From a checkpoint of a small sound classifier.
Model: 1.66M parameters, arch convnext, norm layernorm, activation squared_relu.
Training: batches of 64, held-out accuracy 92%.
Data: trained on single English command words and digits, spoken by a formant synthesiser in many voices, 78125 training examples, 24.3 epochs.
Rows from block 2 of a small sound classifier, named by matrix and row number. Rows with one number belong to one neuron. Each number is 128 + 32 x the weight over its row's rms, rounded and kept within 0 to 255. All counts start at 0. Numbers have three digits each.
After each neuron's rows are labels from the 100 clips, of 14976, where the neuron reaches its highest value: "loudest" is the band of the loudest frequency at the time of the peak. Only what is clearly more common there than usual is listed. The data: single English command words and digits, spoken by a formant synthesiser in many voices. In brackets: how many of the 100.
# fc1: MLP up (model.blocks.2.mlp.fc1.weight, 576x192), inputs 144-191
# fc2: MLP down (model.blocks.2.mlp.fc2.weight, 192x576, transposed), outputs 144-191

fc1.319:111176110099100117119189128137160135152111136134094159145193155110183083076130090141096141133167130173133113154110059143187097120144094088134179
fc2.319:121097098138167127139120124176114114098109116086145208146107051118068131081175129068117061155107115119178091103154186151071112136127124114133143
loudest: 4000 to 8000 Hz (50)

fc1.18:144096143108110141120112172135130116140143157129077083202163129123114125168131165159190086071126175126086100125135089145124175183129151130164127
fc2.18:116133143081112172163141115133154134091155144106176171163109120156113163113150155150134101063116125113136143115043073108111148097099162200162095
loudest: 1000 to 2000 Hz (43); 500 to 1000 Hz (41)

fc1.451:136118118108100109122153202086094110131134111130126126194133114151177098131145102167101075105115065130120124120145094117201133166081085110139110
fc2.451:118111083094104140119109192125176173112129067082131127161160134106170135105123122165152082160114148148095139092187137136104172100136130144114150
loudest: 500 to 1000 Hz (44)

fc1.11:184115166142191140143137153159133066076134088094115134120109153170123073113119107121094152132162131105131166125147112147138082136084105112121132
fc2.11:207109127124113115044123149124122127128145136127109124117122124068149131130157124160066126085182127124084173145172142041138167156122150130133089
loudest: 250 to 500 Hz (47)

fc1.458:095101137150130140072089193122088109102082131124100172119090110122144113088188099141099145113138100140152149093119148108141140157144094176111220
fc2.458:125144117107115067077079173123157108137193151144173071150144097124045125067112083127139140102120124171180182121111144122118123160133200157136115
loudest: 250 to 500 Hz (51)

fc1.209:109143120142104172132071141097139136138126144102103173099062112115109112115083163118199101185097131242119165174081130142157156155137102142177132
fc2.209:123171108154097141142106160176125103112071111139106063171114075094189093133101083121114196119084080146083110187080201075101067155107125134094062
loudest: 2000 to 4000 Hz (53); 4000 to 8000 Hz (38)

fc1.437:111119136076153156080114187064134130152071148102103144087127127136182129129139115178084114146100073166148176117152136119153107099156141123150169
fc2.437:096089137118121061091104132193137055086180151118119112128132132141058136129144113155168130132139149156142142115174164093160100174172176117111031
loudest: 2000 to 4000 Hz (87)

fc1.151:167141127098167139124136130069091077100177162109182178133123147129133161114092101125089128113078180121098160160149109148117130147123120168152146
fc2.151:132177105150149182154135154126150088079139154131099041084146119095227123149087077192081144185165133131103072131088190164117108158120124093121148
loudest: 1000 to 2000 Hz (29)

fc1.83:139136148121141154137092181148115088145144134121098115127062143101060104062122121112125145144129149123130154147122105153116087128086051122142161
fc2.83:166131126168033124124059121142088137153133158131154099144136118081175141096143151193088112144086136141134127135183136091077186157094155143141078
loudest: 250 to 500 Hz (45)

fc1.264:145105110162138169144159099106129135142145135185154109195153113104091123129089124103151133154121123163125123168159119185160113122128128135089194
fc2.264:178090109179127144102108102135112170154158197120119139190105151125162085145143064175165148176108085138114103135059111153133095121082132133150078
loudest: 500 to 1000 Hz (55)

fc1.419:161145127077138157118152179054109101124158104126137164123114088106105133119134132087100099167114114176127133124164097150129170173114145119092112
fc2.419:133158107159142136100088127099105099094161102141119094174128153170115086130156041091137159138104152150112120167107180111123113094144124203148131
loudest: 500 to 1000 Hz (64)

fc1.132:124159135109130172102058181035148122120114131116174097148077083114168128087126125124187125126105084114102119136157137112127126131161180142133201
fc2.132:157139096171131122095077142076123116123106075143129146141183114149144150111143172162139189131095123126165147146182044143149160148101103126121088
loudest: 4000 to 8000 Hz (59)

fc1.446:179119108125148161159150139136124105195169137100055198083105139122128126076116147114147081109116188119109189137098109162193145124109105126126129
fc2.446:110151130110110166179177188136111104089116094149125108085098115100196150073079098121146210124171161124100103145086179136149106119122119106102092
loudest: 2000 to 4000 Hz (41)

fc1.19:154131172220177195132158122092146149119120123146143132139139127129107104069100110154118089137196125142165141088125154145137131168059210108194152
fc2.19:153105137095068114060090160116136134118159144131142100158108176117160100077130196124125099124192147134123165170154142103148105176092087168101011
loudest: 250 to 500 Hz (53)

fc1.240:150110122189077149092145146151097052083138108123101111147147156147130109171147068140091097102157119150146160150149164164095129119119118186175093
fc2.240:081119113128149105138134131154120172133100159114118167165072148117154113187151098091118115115081107125084076111163115114143086143162191076166159
loudest: 2000 to 4000 Hz (48); 4000 to 8000 Hz (34)

fc1.245:122140078137112115120168180048150163143107121098144185132152079101197075080066116141141144124118049135148132138151141179156154105060138116115097
fc2.245:142145086065121099093069153178156146186124120132104133132166185182157149087150088153098120164093132136113072117139153167141110081075135086113147
loudest: 2000 to 4000 Hz (44); 4000 to 8000 Hz (34)